Weights of a small image denoising model: trained on small renderings of single solids in any pose.
Rows from block 2, named by matrix and row number. Rows with one number belong to one channel. Each number is 500 + 40 x the weight over the matrix's rms, rounded and kept within 0 to 999. All counts start at 0. Numbers have three digits each.
# convs0: first 3x3 conv (model.enc.1.0.convs.0.weight, 64x64x3x3), inputs 52-63, a 3x3 kernel for each
# convs1: second 3x3 conv (model.enc.1.0.convs.1.weight, 64x64x3x3, transposed), outputs 52-63, a 3x3 kernel for each
convs0.0:528508479526513524462426460471512511484474479498511537486461508531411462529479490487468527496497512513524558496492535528472506515478540460552535517618526488533498480498480469485463485528482500507517485537528489490534497491516507468499492446463483496506488490514497474533500520459531522482481525523518528512474477500451434462
convs0.1:510467568521324586515529536501452460543442500482509478504486497527564481501581480495538528450498570504478548503537538450617459531509487525546479489522426520477520493544490440684461444490477475446488552485526505490492439537500394582483462505484487543476554584467496520513545424418684494397474459492502493529505482535493510517
convs0.2:468535485524379499500443454537505528562482486501498538522533534529494551514508515456503459466454518477478543475562490479520498518452529503441527505435493505516481511446481481503475518415446542513494548489525497503525540412525461631423508494460511563502524430506485491493469609491571368526530574517492484530503519510486508486
convs0.3:558503503613373512533466495493490494499454443521494500515512480522503518484487461531445476586221510468417519506522520533446564499512534442517425504659489481504473489519564466595609501483460454480520545546549506488522513568479457704427481523476515530478498524478495499531492476544546487445537525473489521510485517475499494506
convs0.4:472489495473589500493488426549522509569538552497473470479443467493406462490535500449495497424500433514559485505545573506543552468524514512499444528578522467453499460499442486525541475443487447427492486478454487552527456489444437591500496471429470484504436523551482452491481491444486504531525448501476472489485485457525486494
convs0.5:403462455452498497465498499444497455431494467504505510507557513459528535500501491523538609493509597489462586461442524486407443455508525500510518510499571452548525568481492551487442476455420504460488561516519475506499463446478538447440486545518442496546507460548527491482439513464466550463467448452492465532474435511501524506
convs0.6:529428420557776518431520566525480517516637511577511469497526529527496507567526510475411474598599356417622524540532565540449603521556462557535440452534503511524503456524626556383573542572460522518500507454486522494459530531510534414524552580457431528492481555547523429529502436461497504483464457461471495494514485515490505494
convs0.7:513479516506477468518492489524525494482521507537500469552460462511517519459474475508444513513428493472504484492493492469467510500518514474492476487493477489491536495506527519504515515517518482562515491534473491521490529460483552546546514520515525535498460497488523512475502514456495499465496484458513551451474694555434485478
convs0.8:484432489517456497479444522485514517471448492493509486545532477517500524546539538539477483533484473487448492495510488511492470491519482468458462493466500524515548495418460557467447563476510463502496512458460502440492461478547505514463507455537516519498502440531520472460524530494525547555501535474485522467458479489480530451
convs0.9:537483477535510501549469433540525478500569596544433441509500535560529483488509544453507493507622493531391407459439527546690527539441473519501491417375544514546553473490494505432476485510502521480510476480482462501530500461519484491539526526464441504477534532501531462459443448532479556480518472474511501511505515513521500494
convs0.10:492487560453523685498567516492487483470425515471467499471447566417570502480506485479475485367571527484629464466556509444627440460560452480493515573499498504526503496544491552661375533523480482515492454418501474407508463529455526483440473541501497508492525504496520580432525466497471597423465534506493467485472438550463467501
convs0.11:482493504506481519505497534488499479476514481494542486482499499492510525519522533553504472565495459517503467477514512474492489458476474504486492456491461467473493522482531504467482505484510483474513481434477496436482491449442456407431443470458485475528436461506430474479486488496483480516487477475483494439461552449487532427
convs0.12:470538438520536448450474432482489503439588481476542550508559560435529598516466525496467465542456487549489521550480538529488464556501509497492507441487555499448521502472444522485477496539456517541510485488532463506500440490446533530454490504479513412530481436550466487524470571472450546536461500499501423472532575510479584512
convs0.13:533497534571497530525463484529526492501517513523501517466476484457448424471523492500509545509523555468482494504484472482512501469483479446453492401456503461476523515507471484459477473441473475505513453469524467409505530502487492474488523499442515511511491537522428480455548492487547548532541528530457513504454447498575505440
convs0.14:488530537484516455536497472499474488484481483540490491507521472534488519521499498504507552474461486471483500529472467579471514511482494498501477502539516513506527488464467478486482519498485437517484490486481483483478483439519462484493481493502455526497442503508466499482466525505444525474478519475440479461400478559525501533
convs0.15:522487502501443408504453447521564555480518539470497430456439437450469468425437436529500524536458492518489507485500477489506513448511502557506533520486462485462531506506492490481468512536449524448533504503494529467516447453512480492500491445510514491537461454499543493526490503482487527496474495490485439490429454454501446471
convs0.16:497547447576621452506484453474549521561400462519488532539503503607421534510566538498536550581612587527540561477518535496488510537556522507486484578510464512491454498488465473447465468463509524487502466409548530549537532551431518420420481506461490489541491369513431433490545477498515496430509521500476485511495453470478475525
convs0.17:501593608498455470502448456471422459428381454462452506416515439476505440505490520522590484467519508515472471567659555515437468494551510467589530480600516483467511552545487517604512505542495494507507478611511500538513483474536498475474469480493558528494502518540484508460493483436473513491475507491519526491511476499518521501
convs0.18:534489483519446485536449487498474506515483518478483485516487523515531515514501523488517556458509529478471504487523503449521500441458500459466490475481520484452495524504526505490546513470524507505513489457501531475487464512497473552549443460519515507518461527526463461521497509506521532504488521495482466500689627537541650594
convs0.19:509507543535485473507487529487464482505475491508589556534466496471484491454483451475444429496358437523474461473474459467599535489494507485488516495442525477396451470478486470506460486472472497461473479460486447424495473544532469531491499402467516469462512518489510520552503508488510478495490540501504545453490592532508447505
convs0.20:471461488477435430422431448536502469386397497566601516528519488380506552552521472442467481547564435465425426471473512499529559481490456530490483490524451460539493487459537496479429534465477501479492440532524529463454479539481455488454436484505451557531479511501496408471583451507487407565456473509463476494501517530474520498
convs0.21:473448526482514604464398523499521508498549476492569503512510530498508480476480485496376517521421562491370438538563505505544451522527474502507509493485449456530455465519428501449436493463494483504464491489481524474515489361515483331459485349525491411512515493481517416497437471470474489450499483484492497513469486452507509483
convs0.22:526511493488529472524533476491513470517690605592613682541516500458441505527440468477499481539540450480469454527531539537494476476501564494481487507600539438420420487479452459507527483469462488469480475430496509495455499477488447389517493518528478475487473528511487423495531516511518509476507496500512493499499491499507523501
convs0.23:480540451514504423514527456467529510622363490442486512492513512476575470527491540538491513516483542564504497546481498447522496525508524473504490592442479443489493503557534529538486506551471475500516448536510477485525439442496431546484491490481515516518533464511495560488488516448454522473494475477526483499489518510492462492
convs0.24:540521500586517478495488507461447529536544543455434537523624472489462524510513430560624452486532416521537458480549479479420515543556506492456557451439505474402384496455518504539596513572536488500509511519512505476528483415504452423583502463513512453500500392525500466582482520611444404595525490525481565523501484541520479584
convs0.25:499506477537520513496551545476509508527494518474478544514517515478450482543524468467484461515473440475433437481485492500494499460452466467483485486479446456456494512511464499475508470489499476433516483458492477529445467415401485381412488474473477552519517538513533515506539509503542482503520536501481487486493398425509454481
convs0.26:507457475518489526467436501543499516552635561522477500489469483451437471498468472475411462523502514546526549488525468517475517545552562510462524553614561479544519495521480501521511461451454487507547492440525499498551529580512505406500541513488566505484492458490541490489480538481483496482488502504518529516504458512520479480
convs0.27:504454498430417469491515496455481488529565521470475488456457519542581426472491499527503486460385476488562532496529501512505501503478503493492454511562501544512466546524472493436543504460515473490538529626503516491513504506428458449468545493483461488477470442467482487524500447528481586462545524485489527500404453461476474491
convs0.28:458506495498552534493532511503543488504492503489485492450436448519500527443422460486520515446485425463459474520510511487481493462494510492494482462480462504497488479493507459480511455482454529555526529595475537558452505542476502542487532510518506536510523538523511503540488513510448488477502488475465493565459476558534491508
convs0.29:447467433464356401484467483537497526459418480482501475501513510484476459478516506516552414528530323554507425516512456481464463456505502497506530573434568545455542548482548426459493417499420433459507480417552497496492441414509404390519437420465469480533423420540537475479499430432551407494456410491491478523474472491512467481
convs0.30:509501503489484469510501496455629487463662451476407417467460485484442515475476426526497513542497450472510488525394462572647628484441461478514493483426447520555489513463528490460489469486504481497462506491492478494499508439510522529509521482457477517496532521520483488511511507491512529534537457559473533477511510488503502500
convs0.31:501454499513481517500493513510475501526493505476528493536499499458531548487509531473459491545526525478463500488474500508509520473490506548498524534531539512472489494489484511502505491499486511545499553529541537552542487544481520517481511445460506458405496505472488520485500508501530510491489505495489485472422365394472456473
convs0.32:450480493507433538514501561523490508445408483520480531460574535484458531446494531422483541460462567538481605507487489494485493451518492533452478482398455522387483565439504497471397450536456457490463492477441531417536501472496541560496472525530498541520476480566462506509484521449526486445530538464568475548536454515507551580
convs0.33:463528500465499478507502438511502473449481490461489482483517483496506520473466472449520557467531549524549489479497512517497479479487503500506494496483490492490492520493461530510486511556505514475509492516535476477488497519491474529504482537510487497548486469506483501513491481501502503494475448490429427425444465466495399446
convs0.34:511435577507632430508526520522477545420610481506478518481527466596518462529445506517487522489506485488500505454526415495522462511491552509474484517437536488518511484575482567430598478519541450480509520467486488465482447605481554482583497524505529543447488558508529486499525531396381516686540523446506480476521512508482471486
convs0.35:525477528469487527411472525476424506455477429519516494482483482458493462522512496477507581507510491526522485523522501508484509541580477521520522456499525516477568527525534577470505551520487491526534533545539533534518478431409438379448464442463490509512461455515540446509496479462521558507517504490487489502466465468471478481
convs0.36:498468486524489513485495490485508511485511495497526496531509479469502504487502517442491550517534568488493486512481495514476500470506506533524539568608572495525527519506490519546530501519505500505482549487501559486538485479495486501527523496481497477492492474457475450488497484497507482496492483511583495487581640593567619591
convs0.37:472486626510436611528452448512540505454454495545521535491514469471418458515528481478530547493522625489392484534475505570547498496468549479466478528514427522486469504506477528614435539580582494447483503499510511514496536542537584524428541528490473381505543361467512431505479536416491568423512523462489522515406582517464469491
convs0.38:444573440407565558491429515493511508514474511523479509484525515491528543482503483504504479509594504467467507516511485489605444448548496451511529501470487514493480533513468471584434476539506500490490498533509493532536473405510515450460465448460452425553467599440472490486480566497472604497440543490476527480488584448531504493
convs0.39:499549501533531500517540517509502508516516518512503530486479493440419455485499462495487434470475442461450443497506474494501487516484525540537539565573560526544498491515538485531567477511541502466462483466488484492491529531503525607546493556536448502550433460467477504490504498504521523504516511480505505531497529547516482498
convs0.40:516557493480499495505543489498492486504507508508469462512527510467460490490522510474508509468468492436499500470515504493495491473491538500464502517459462511491507468537478451521470471515520506523500508483529501465503543564457454513496509474518467499438451498476510484482494510481514516496513484516534427447418668446396400444
convs0.41:472498487556520538524535511501447537481494516380341430541520514495499460490462480445447442502466528477469504481489466542491546515505567484471536457473469487507496482504513556514549481536504527550494478508493538523478487513526517512525499568533476541474424530486508489481467577460505584482507534510493471547494480542460486470
convs0.42:489605541494547607466515553504505511493504495539520517503463526451448419495524518452428376509479393505540450470462504489533511550546539451513493593677600539573485505467549533554538494518510524467453465458477455447489515543528562556512528566518473485507478481499498489518526498449512547487507502465489489525437457487541469461
convs0.43:460472403495538427565498459450459513479450471466507475484478542502491482545517523500406389523517408555583504512514512571576495520529541478540493488446484598520486546502447608546424607521499519502480506521524469483537512496508491523472539450475515436586532442536465485489523554515548488483459466510487468479461450455508453470
convs0.44:555464467527463478554507452516536500493481446515495492491515489446495493535493518499538572521503598470469543477504515507455528510470464525509505496501501512554525470522468486520496498533469525489517526506522509562528477459463466438516538444453461470457461509504458511482481492490526510553487500477435412436454478422363374422
convs0.45:502511521460466558472439519473384536466349612466665347572516489507501578475479504521534510529495514506498466507559457477389578494523456498451498491541441467457526503464546526500521478511531489468469503532457482467502467498572532500422471502576487507518439535582489492461475464455507531514468496505523510494478465455492514487
convs0.46:549523505517484464532534519440430432463547506444387448447438467468470431471505472532499507438457536495506538510571552512548566507460469472436487451373384480531508498556529534504509531520530498500511561537520496551517481533550519485482522500534499487545511524506509625538519527458509501522509491498494534523496491502519522483
convs0.47:513465486524476481516494450467532481493487495512509510452460483536506464490488505492444499545475534529509496536539480467464515473530493469466502448427508488467486515538498509510504513515509516510487498537468485535522506451471546493491532484490468500485479476502478481500513514470493486499480492496485526440483505503505480482
convs0.48:451685531482459555496443516430542526455491489488491504517521477466477506453529509552612503494572578444407533554480480500524449472493510432471534444512535521508480531450486549638493462623510508476526539494551503549559514407493527560440504592509464531492482556480478441507549504523469387494482442503490505493467461480508490464
convs0.49:465455527525446482501462572502506521470465512512530525460563515524461485497521496496542524530470415498525502472468508486514522507484476538536515525556547513466455522483526491512588505496488491466501515479462496434492471522536495588549507518497465458523461489528457474508489499452502523477453505448459622512435644490524587440
convs0.50:486507477490484485491514505511510523478473479498508517514518480462471502480498477483514474489515516467476503445461499496519509497482468501518499470432443498462501475499500533530484502535502491471499516490481502500465484522522463501517494528508531485511495437468513473510499447460486495514513510491552507502617646584535564541
convs0.51:566482486511468502522495492413469557572613491496503462517529473515566462513450506612487488458457543463533389553498490466428542483596429482450470495575519492510518476494502480518411472478542510622534591473481504522522427439480496492528477481475495473513554453469492555492514488470528490536540473507438469473506456488486499480
convs0.52:563506588537443522524498536516548483431478485429430420506449480458416468506484514545514474563516481509549533501478546501494509485498474547550535502442447521474491547479533525486535483422463521452495519520532495461549489495592491443496568539455475530484506562517524515525493476491520491465522479458521525510504479498538470463
convs0.53:540504480558541506554501538496473507473439502476478449494504466436455433453475525595533516668574513497431514473482459549536525513490454508482469499405402487461468484462513502411524491477486471485507456544525501582489503433510530469561533526473532524550447457568599528519470564454506552475506534464520512484498491468465490506
convs0.54:488449505500474511488433483500509483479521524468497500454447493497491464465482496469459517510458440494514518499482509491516480518489507484489502511523531475478504504485527507474516453465473541529501538555507509515512499475500475490503511506500576490500535558537519493532494535524472501504500522474565559516450463565528389405
convs0.55:519554464481742389454628465497509503501496498460535525499491446539548446512485529508469469532588393486562403516529549590447577517547563477490523481486557451482527486495510592361597562468497502487509491490529516497520494477510558408654510429557556486511468443532528570455450506474459709581470542599475523507496540464493508488
convs0.56:481497511494508547451479505532479535520449495464444479499425467503489436527526483493499508493561461519503473520537466471549464476498482578560514545491492590552526492453493490443524495479509497589529474568502509579524488517501486531503512509509498476445498508511482418452516494499484465453492516447543548433488465459528424410
convs0.57:469489470542805600466596505541487501438536487432527469534484490453507502512483493441479503690685515635573441460470464508426482453446477555545494471389509441462540521529453519342440514417476481474491502481477506433471494468523434328492493402500464502526415523558508509514526474521547541547491512525508537507486489481478478473
convs0.58:486493545515522503537464510501528510517537470543482431520453548519591529509520544503482513516448493509444544495486487477471521525480535486505473505577489460579483491436491472488515499476481524503473434608440498543599490461502547523443498479445512513466508578530508505529474469504502565476462550444493494474493586477505485440
convs0.59:571494550549510539501512547476518500441486434460465455527524510494516475555538545495432544592483596545512511440485469435452546503505449468488477463412488483447524444518471448502403481495478468535512439426514414449522549550536534501558530524539507528513525463556493491514515457472542438419475470493507521502545573555476456507
convs0.60:476507511475546523488519478515520489507488498500499534450453488501449494484419443478503497428470484466500493498534488500488467477532481469508492486550493525531520479546521473518549486479518504561525522595496518563458482494485492550505523522524518490504512536460470502498500498513483449492492480506543565505611638487512601581
convs1.0:489518497513508514547545523503549516498504505506545505518528518487509505506501497488492481488509473452479434536520528507480515492527528515558554476502514512530526530497513541518533522545529475431480491471467499548482499542496506465424489451482472424424488483431491492468527489505472510531500464538484532512460458509493503475
convs1.1:486526454386644378412577491527406529484614470508526526524438564470455446547549488505478565501382529462443493520433494572413497456464466479595518445503518498489516544474540639338602504447509493444497443471496486570490504485553475507578465498514510452524590450476510468513447494528537490469567475504484523484470509517472516501
convs1.2:491542472483563467475507470487401422540506501397376481492462469436484410428396450501522517506472493554598574508478537513444513482440533511491526502513478493486520507568465515565445552555507458471545456456530453419451502510490510417470484494437546548468536537463493526486485611511503628553564617542487482501498474493468454467
convs1.3:504462481428414478478496493482490551449513536499444491487494540447369454550523518528507495537525540514556486462386449489427437425412535501489471456462527498549531484495396463445376402480451479525492400587526474546495536486495527442496519459491481483450530463420522461515469573548437472513487580458502485491516445521510500501
convs1.4:547530535587456546560550526435509497573644559464484487476468491582660563520543550507476517499448477536559560498539493407436488464415460460508537437440519516524499475494438529536508491511541512501547527573610528506487489541527540500471575553495494495501451520472497488497481492497405516480505504505496504505510529497517552522
convs1.5:530529502538540488600543526469567496427436422492501501475575511504559520469489430466472463477461495428489506435463495514552443488531515501495478446521484411537536618569579630621535542500512528459478554429508543486506551537500520534527551566514483507510523522542529575534539474486480437491498486533494521516503486504505501503
convs1.6:411449462412438473463426406471517538526490494510500454513484492457481515470522493503486502485509480516478526418492538446485501522538453481529517514491445466529518468453488419495443536488443496476471453492534461502486466483482478548440476471461495491497459427537494524443534499545538508530553535498510487477496504470488494503
convs1.7:453509477447508500492450476526515511510493512528503489486488481487516513482503519515479481540499485538515483518508523564554536559555507494502481507558524504540514496471512463496502456483478507501492463531485506552504430470457411427474499427460529565509511707506466520469469527504509470510540485492516474430523556442414456414
convs1.8:498484514554567473520550534484509491512513501487473459496478478508533491491525478558577467529568459499533459471498531476529493507512544489503498546520524534573551521559478505555446509548499522494450470391426498466457512530517528536472513556482465479476446395426477545431488468497395392452432489496490476515537498485531525505
convs1.9:501536523456491472501511480531460475462495497527554521467470501532473447466435435532518525500526525497539539508471422423482506449499510446456520531471466457444495563569537467560523528540524457505513460502548496507498482499500489468560500485496543546489546528514458525527442444490471465412528435482497462486478485468496481519
convs1.10:473433469442384434473504493539453525480519504521531464504482527509430471537530561591478509562447539525486545502400464496431513467408516506452464493458444459469486545440431533376476456477492484521542464651561568532474506475496440501513462510494477416460455424474447414503499510515503493486500453504477522520499513516478505489
convs1.11:467484503484494518496484509503486496525487486515503510508515491474471470523522498519494433562526438521490450507536524518577547488538531538551478497518473497477483458475528465488526456483501503535479501607556476551517451493498540493499574496491468552558487608614469506505497495489562555544495502501451443439464461444481479449
convs1.12:531487517532424538562407555481476516522502508491493537492534561476437496530528468533517488554478509513552501481449464497448406429401414514518534484586566548567598558453477521493529547505487526497447449467608506533593520494509536502514594491506501592493490559629552492573482530516524555478471528497530488523512486479497517452
convs1.13:487541517489543441453496457500549503530559521493460483489506495529531548489553510522537491518544502509520493483474511536576547540565536480529530463521555494531559517522529498523506474466508519486457516489442512524497450471398485523462472497476510443525512454405567490409490455468450462446463486484515542566524461490540504507
convs1.14:509484501552481514523483499497476475525477490509509533500476503443414366499570486469512483443563457464465474472491517466515526485491528518500518482504456511487494503444485555453494534484499470523489499522667491463516509500532483495504504519509496488512514485694520399488508542492535548521479494499503480526534561499541610514
convs1.15:536538457576540480532508477468521469472483479487507458509495503584568541540540498548563475518556466474508442542536519542554514520511508454493493506501475504484449623574487609564476484445451524434515485478559453491494494495463526534505532520484514430522561482520560497499530585518539545527523576515460467536487470496530517515
convs1.16:516552495565551469573509572486501471499509580484525523487453499455459378478467484531540533571588488525476478537496459472522480488473486509564527532568474546544588518542539459577457480487533544504514540502581561502529499469518529482497511401510484474561481474570516499511486464465522476496495531468511529467527543496502538529
convs1.17:523526485499585520479371556494578516504420498443573544478484518527530486594647566494547546456418511508494463553558528473395457463364427514543512562573542439466472508479523553395486438499474502480492417381591466456480488529526549483451456549560486485510520416475531476423493534512532513496466493512497521510512530506531467474
convs1.18:505478515497423494517458454505514511538499470498487528528513502517485569487488516477506499508526516487489455527563546501553518508544512489514525485542558529523559505483487506478535482467493531474469497492571498497524463431492500406419501468438501543539485536629542486510474492547526501469517535493474486448414506500470488504
convs1.19:497504484495549483546515461503507465465435447534562529589574516557604590538510524514532525567542535512550500507485540553537502531555537464465492513587546503478507594565475600608486504544504538477471518510532520545488509487492440543485491489466447459470481554470460576482456498471432373468464550472470479444520506447536531490
convs1.20:594543536612502561601515474493496506507484432498516484465500503473504486455469432523489498536628541495496480519454452458441422450448505492515547500583547485546511543544475528503520506495457490433497476413444515482482514502545582581523565563530547551576546548571543550521479531464510465443427427487488470487431491504484476516
convs1.21:542504520568560540533548528527620466509683538469606465460446492529539498480497460510597504510562492496576511472448505515427458501455490446486486478449452521550477504550540514511557514502538477437483511437473478428535516563478539611482498654498515473511510524472550485487567353560500472512526429501522475484521447473530504513
convs1.22:508499492486471494527546517534628450452470405429463462572541481511610549475483504519468560534584552476491486467468486423368366526603424534496501463481505484496472537524522545510572575510501457449518500523501467530502523539546476565490477490488473455480532485478526527508435492498451499439553430511526520491488527504513556496
convs1.23:494470511518460472493485479458447509432477432489481511456504446524380494456467443482461476452437422474462477470528492444457485475505505485500496521512481505516509466507467474384441500461478471500474506554570492568522522509570533520536508506539504458488511423517496436518479472459461484415523508519517507472500537507508525482
convs1.24:521555509567498479531503479605499468526391460482505500490488518446466503502506489418495538481521522461462476496489477426489514447456514538491454506534474452545490493478476464465474440480465480593460507678475521573457488525522516520550406480476574552515538584483536547518473462474462381446452462395447497499467491503494469552
convs1.25:501510505514534490510486484492482510518532510493526531541507529519453535500516537504473537464573553477542556565482510504507523527562505490477514450499538468519516496469490548498472540482486520582526568540516558539494468527524493535517524536507505477509498477540472457451476506497500520445500493478550540523521514526530533554
convs1.26:514513502496508524492533526469523462461405437459537463491543533526596559529572543474511500492548505520494433503520519420424466472491437486509507467495546531557554531499514489504491528555511485464509496444503467437545518521491537586532470507493499513469500443444510498424497475506493508502511532508508561499478519522512516518
convs1.27:515571550530569574532529511487442497398452417493468454473485463483465476506510480451542500543478534503546527502525494454393420446414444501482466508430489476492483510560509540573537564557525493535506443496557496422462484550545515575489525564468509531552537498491537551535466445484386404462414467436525495490495506552494483487
convs1.28:468482508476436503479479503517511547497483522499481526536476474468468471538546502523485441585546452503481456520531507522537521519515513518489447533498449533517476456459533471476519464478483488494481514526534454488482473487491533484513493468502462557521434545566482455492510520529536505503490472486488552658495540578518579545
convs1.29:592555586546534606563562575469504386524439450474530534496457502535457524473475495506552469523534458548538521529449480502527527501536557457559451517593563534604634512444492576413376563526479517526490532540468524502489483562546593552524534536540540464535562469558527519502516482511542452535466540548521565510486542512488507519
convs1.30:506538479550459465459539514477458473528580516496679538502509536550582554545582569519531495511536497520474472512532522357413444505508448462520497506530518560564542495493501505497464446501490518486484469455552481531536515528470513539486579561535481536564489496526487484530489461507511483538520530530521527509504500527519530528
convs1.31:508523497508502498510514478483520517522547515508541500485499525499561497483474434474511525512502503475555539490508531486497495501505492529530553518566546431442501504493484472458518504508522498460461451434510477433432497515543509507473525502476481406460465389422499481478474496469507462497500507531492551560537570592513482505
convs1.32:436520487488492417523501413487514460491536427498523523544543503483566611503509489536479495558647465467482435453494574461601521562555511597577541533582577548584615513528536639603489586494492491430463534454521493458505439407388446438434464480384477477540493537552507562538524446494436393533481444551502512523544523523534509507
convs1.33:519508506517487520528501496527504511522503530543540536468476506523542471518522493506526525521530492494487510484485510526497523531537542511560525520523459457466447478444511496470512491489521457476499456512473537520479497484518502444475542511504480431484503463515512491514505519488480499508464496502453494541464490505512513494
convs1.34:472525491513519448491515485510449494599496547458465462487473496467427435482396470513458505455509502506502540527455500506506491471482493469465488446461444470431496494485470463498460478501533484511496459514523452515444541491537422500496471487489507493486547459455474453467510516559576599501522556551522504515513499481458470509
convs1.35:486549509461476532546536535465546532423489494459513525479522500403400497516498509476470484464569517345412468558431457495593485482479517500526490493477508452403477582533502581699548512557593512534500549577556531531461522590508544655530524483432518474481537536466481541479500499488481505512453501493458450514494484476534496500
convs1.36:520521508545511495544539489548548529528533479529560527471527546543546508519500477496511476501523506480535519521519524508481487519537520541545527435431476437449496508484531505462506521513510486453496468448463524499427508482490509492470526504488449409462468416436496479459485494480466497496518507511452436411437420423407436472
convs1.37:488468487443419464439426482515549472494497525480500508516462509451373444559518476454481483511478469490480504455494508482487480542467495489450525483461469508499510421411423466442419398409454505457457467502489460570467455503474483476442515436445472504499487719549469548508536513533514455519467432496490518496490525518466473504
convs1.38:487469464482462499496446498480496523523499483503469504509498497450351461493502456518514561519480514534504484418394482442380509456391460544488533506451496459470540527451484535407525517468491467458484475432556468489495489459503480512499481482470591575529530686563540589534449469461466437416480422480501444478487469465500473483
convs1.39:499528523493507483481515502477508474536528452502502454494499475542560512513509531526504525520539579525549543501523528512531540518513501459440512488479506530532503522499475533504505538525507543482496508504487498498481475490484467544521489533513504459494518464484520506522492523503492470489483479481516474456506482466503499477
convs1.40:500497511480482506474491494516500480482447500469484459504492495499428483485428483495485495475492488463490487493482542469519502498483458512494562530537554520538559494478518492477504505512489513490463471461449497478515524503493459462502498448485481458537516568540520489563516534519502493539477526491515497560580545547517521488
convs1.41:521467511527444518530448513491456504573469577459476499552501503548505530559465503541490513476452491496501498467426431520393455526437497547568506561543520548535526490453488457451442479480522507504519557529531514539532560463512528510508463482516482560534528542496531542511514398470570480578508440557491469485532536568520525535
convs1.42:510506472448462423495498491479475514505498519453487540527490488526520480492501485462439427478467439501508452525563528514556554516564590510493484520518455534517479487491460470457446487517456518452474492468493476449504490483477477491452487533506504487490541529465532473482552520502547545468533527521495495520509441480556512482
convs1.43:495466512494441479530479506490436446501520497502493488499462479441452509470503503547507414546543423432507489491444423498495433476523495489468479494522539438506552537444355622541406571577503543439489521458517515474515461466441466517540487513476489501511530458484486450503497545558530536466532440486501498491510490525496502491
convs1.44:485487444565514468601555470482502528488474476454481461506507531515493492500536502491517493495597538461516505521506454479513515485535532476521477492501500496497486488501511498528552500510522479483465533488491504504558527535496533518524548555522491421435501441449512480484508515540525496514521540542410411510445371400474437453
convs1.45:467502507398509491553514493532494503530577472526422486464473471407444506482496507488528500506460484450522504529553497450486478564497451539505494542528505535536536454498512492479524476526468519537524544468523553517521456503511440509461475548501502491520444546531440519506506486551627551516520509514504478497530481484542499475
convs1.46:497490448590623480483559487487406458446535494473431454499574510469472475478497511477476531538624584493500482496471482444495499515503530502553504519582560534543562437447440503574463529527515520545490550470446542561533462498508473539578496564534460444510488472549516439507497506520471499526476480458494468479494478508516511502
convs1.47:492498461480499512497471464530559511519554522513524474506500524505523544500461527455476514457450511481493469522529525514531522517510525499492504509574583509552562540485471546508440511541500536513504443391470480508509471468473480462473457447439513557488504672527489565514516480526529497503544510469486471486510531492503484453
convs1.48:441475452413480458462392525497487577556455623469424552508426429467452441471429437493452512494382449569493535529506569508531534530534519551551444527538434477485447479407514509411448532542486473510510471655476486580476497430491498414433463442458545501543558515570524402508536522460562590537540580497515559502528569531538510472
convs1.49:503500504455482501476468546521525511479484495520514501516456527435389464499536537481485499476455513455466466521537487547526521513506494464418513437423504471463494486454477460480514459476496533526511502659484486548479479528549461462529476449503497618489515789538483517493517494556532510526507497515485465470477541476468442467
convs1.50:486501501513492514546521510532512501531505502516514509495481496521575542522506497507501506503480495479513508541512508503502524468499530536547536529548515466474511516495532496457530513470516545536482464463492503478492483503508493499494527508471484475494473416453491446456470474507480463505512525539471455433467467432462462486
convs1.51:537526537543569542448493496478646518452379400537520570479457479504497454564561444499522484476421416471460489566564526495488426502465537451460479437484571499575565530558512590567518515461559519441452492433582501470498526557556519495493577537547471522489515529475530455460510412509349542423506482509515518491511499523527537541
convs1.52:464520474545556505456441495468505521525409453499502534439494545447350410540600517536611499498511487432439418460565487466517460487506542559500446499562513495534513506577524528557485461399423525516414517519443488555463557548477605567504489515466486525508454505510492531520492445502482468472472481537503512485488519458503479429
convs1.53:544541530529432494476450506500614505490511511523527478477486490519582504480486518464440401469474505505500471527519472499433479524465480507479489492412444541465451458524495416467433468495485466462576428430519486491511488523482488454455499531519493459422509458451468474481468526546468517482517551538526509499524487463516477531
convs1.54:527543497549530516504541544482508483492475486464516493512542514548628548521567523512498501487519600492506493523502560479405465478467468487508487486489557482553540513504531529535517512498499499437563470379475525439507504539485515561551531531534497513474528454417512513450535495509489538520496516500579568545539488521516501506
convs1.55:482490503508474464477473442454560465483503528464477527411436522439439539509514516474460566460447545491483511380391553391409537438382454491521500479472521513551501497445504446536424499475449453489484448568498474517446489456487505465444466439495550528514526591559496509518435477456525483415423470465511520522491494503513513522
convs1.56:463469486478543475482505457513495487492575518488503513525531549563531533536510546503439468460469510465511539523490539489470548464510500444401448403385452450447461460451482510500475531501465536533509550529470554568524469511462492543518441541517485470494557556517475495513481499528483554482474482534530502506526408449570467506
convs1.57:499387524513390482452415467547456471571532551488478522509461472455453485509473490469389427483376440509455539527567517558573539513542536469504533503442390532518487478486478377425391457458487448517451460616527475482446428450534426423469457422505490465516482470615505455483484511485519589442450497452511546483487542495473538506
convs1.58:554570498466524502464557522460447485444480493517457490469390499371397503472562531538475549536467571500535530518414449465403526479466471562493497537431537502494518572507454505496522468494503642595489530650564534608503531568563553599552588505534420519453400597492378487463610543554600525505576563577529447505484473516505519499
convs1.59:509499478566605471524497445452500491496543516500528477474457483511486541470550539472572566475621556512530522472422506481557575535553484522510498493483465498539544472500543518482511513496586526496446550438396469442462491528478497550477448522438502447509513450514483533472525455514531426443487471491480461466503494480496511507
convs1.60:479474500497462518495461533513523526502490510483485499506469494510438451548540535491429456515404473502406476501521516532526528524518505560488455508444451512481534487483511508503510472505516494574479521613457471528458465468498505438490490427526473542524468622578473475479514512510547498501500474454475474374445445380502512483